config = dict(
    tokenizer='word',
    decoder_norm='layernorm',
    decoder_drop_path=0.05,
    decoder_cross_attention_every=1,
    weight_decay=0.03,
)
Rows from block 4 of the image encoder of a small image captioner, named by matrix and row number. Rows with one number belong to one neuron. Each number is 128 + 32 x the weight over its row's rms, rounded and kept within 0 to 255. All counts start at 0. Numbers have three digits each.
After each neuron's rows are labels from the 100 images, of 14976, where the neuron reaches its largest size: "colour at peak" is the nearest of a few named colours to the mean colour under the peak. Only what is clearly more common there than usual is listed. The data: pictures of board games with random positions, seen at a slant.
# gate: MLP gate (encoder.blocks.4.mlp.gate.weight, 512x128), inputs 0-63
# fc1: MLP up (encoder.blocks.4.mlp.fc1.weight, 512x128), inputs 0-63
# fc2: MLP down (encoder.blocks.4.mlp.fc2.weight, 128x512, transposed), outputs 0-63

gate.320:122115143132112144135147215126140143101115168131167184112086135078090182085137116143149172074120086123142127151148068098179124105147099115058128118101165111132114100165101104099151134099101119
fc1.320:138044138096147157114122114074116179106120103103182127105137134121141128124103133109119121164108117115130093117195124190123132139145125137183108126174050119120124137082113075188119116135091110
fc2.320:135114142141147115110085154157144143138081186140057083124138153200131142121143070074131091142155133132096114088150140126160103085116123108163107120133107147108141111152094094095127187159110074
colour at peak: grey

gate.32:150137209172110153116105115110106128127053155123143187180132161114108105151135102146159144099198144054107152181172151097151168056117119110135131153102133122122097094136128120108107047162181118
fc1.32:102128105123168125168081137140178116186170104144175093029091094087148152131094149076079131118150038191112100094101101093105085177125123174108163099128141130122158144106118121159134163112132159
fc2.32:176118134148120180181120130133172142130145179127059093149101152106126173119175126102081200149112172095097156085144185136117122095111092118070130141161132095182114142088153161128096114172129093
colour at peak: pink

gate.142:157130108121141128105189111111047113145080128169163170125120124134158134086064117156125139094074133134135182097176121150176141131159151111169124176159089128128124150138146127096088108092138177
fc1.142:139078124115142078132170077147121170169048113157104137117143151157095116130081136099154126133106145107160096110105163151215123115142119159067120169070159109150112134113070196042126140081178059
fc2.142:163148152128110159159161217156128123168174162111163110123070138109132159193087180105174129125155151125138118182155116089112107077213133138152103122088107143075141092165079093172157143110116104
colour at peak: grey

gate.179:141149158141101112186131071144133170171072106159129092093155125153142080131143149121093124165119157153119122103161123125127186165124060130162148186091172110137080183129110149112106165100158173
fc1.179:194101170117188131139150114184136126140153152093151131127155112089161187174151191122103164097102054126169128116139166090160139160114100124113100128070114127139174097110162106079159075090137105
fc2.179:133156147134118112122063146108116112169176121073116115118116134101142066136126159115146188154082133134138193117141160112089130148119118184114111157167140122139110155069115109112078188109059110
colour at peak: grey

gate.499:182150120147127124122104122096101153104139106125130113049123056117152111082122138105121170127069146159173053148149111067142198114189106187144151114098179123096128132170133083145156100171146104
fc1.499:154142181154100100173091132146124178144067144107090133102185109197097166115128194100137201096062106140131168155112137097089099194133121142193120178168141105103160165107128117123107083137123136
fc2.499:117097121159165035102148125119106126115198170148141103100016149114152119132105068164095145108180145103105132046166118127114144128152155151187122172148138153155173147147128092084050122138121199
colour at peak: grey

gate.214:136122102107145146114124067105166086120112132112128109176103132128047124112133135166172148105137129111128118139177113123202132140144162131211149107109144211129165092150160130123110126160155154
fc1.214:074103133169066141116127149086116124107115089082142004121153069152200073135153113146125089118115116148115111156127121151127126070164092089191132131152142110109138143184216166144173119166125075
fc2.214:080124112118121103084189095138140099146169218164137145144100182074077208176165111091102132096105124120125203072124100127128126154137178113125135176097113118140131146142060097149099100129127151
colour at peak: grey

gate.300:093177096136081125143119126069138144114106117107130166120105127073147110147112136145174142115125140115105115154108105165118100136070196093117122138111108038165178099179151124163125127165084088
fc1.300:137128146124093151158113137153111093117110138135189158195102102156103135114163078129139108139188100091080071099125089091137103144146151147087141115075094201119127082139147190114126111129139145
fc2.300:151110181186144157107121133132114138120173069105087097085109121172135174108121139174155090084137116096116072187114148119076171119137123146136132138129120079134162127113132145115141124106146074
colour at peak: black

gate.118:146109107142142162181180104097128121136131151101158131086087196058108153135140092121107093163111105072118096146147098158099098096105157135152116096151137121135104095067137116142159125104208196
fc1.118:132124129163102115105096099146122150116108142121115124061109143153178166130139147161109144111194120095131075092138165156132107117187107095164131137145083104150117113148058101052035139150124076
fc2.118:112156122103155150095142105136165147151193076128122158116119147102132114148084173117067097167161119089144088150145100101184135083085174071139103087081134119126121090144102117159115112121171122
colour at peak: grey

gate.66:110152160117135128110127128130096119166117125072197141127105098129114123061157113233084132160110180092096074111169162134128105097115109094092132165210138109137175195171138093082142153082163166
fc1.66:128109097153130102137140130097146109119161135136085126151103156164090151182104113038113095105186075124183159136092103097161160138158132125197125076070147180168063078079157206121102115094110112
fc2.66:125093139147064170133171103119119134104064076128118167191087172093173165159130189113117133127153155132184119147089173222150136188067100153086156131114161070162125160114086155115145128095145166
colour at peak: pink

gate.171:149160101144131187111127120164089102062140071137157098135162164104144077174112178106121104186101105135203129111110131134172115103156099099120132165119076097163114126103168122148096126137141141
fc1.171:116109071147138117102123112105095134121132156123103131107109091168168146107180137142158186137091127147100121136124092096103123126123085138077078159139161198081149122178131140146159108147122121
fc2.171:105132097119179064140136145140130135132128170134145121122139127097145110099112084118133155094081148171088155110070079105149116154085115095133174060085134124139151082101129214094191108082125134
colour at peak: black; green

gate.414:170087097168182160100140099145109160129161151134132099091115183192134123089100129117064171117126155132108121100133139145093115124155113106102127084175145086171096117178077070113116127090060105
fc1.414:095134093110154112185094140129109088151076120115098122101112128094151204127050124157082138156119143142121149087142153167138181160127192137114147187112099106123101144125137163128109169057174139
fc2.414:098158074158091085059165135125103082125143113113096127177112104112125153138089189132174096124132178158117133130096110090121136093152150134123102094095208136088174182125145140159132101165112148
colour at peak: grey

gate.401:115115107095105150108168124152142101089108078163100059135167181145121143149120106145115146140105201152151100118175123173167161149196077124181129126085106138129168130097136142112189150173117137
fc1.401:098115166149185115129108089082062172143135124095161136127071132168156064126178166125180104132149122131117137122158112136092112150145100094116119168154075150096122143165075162147129174092137139
fc2.401:164142152152119176124141116136142088177136117194089099120110120133155145085131177165066171139141166119091113090117136114121107112107119143102053140127135145150110096119086177127159178116153146
colour at peak: pink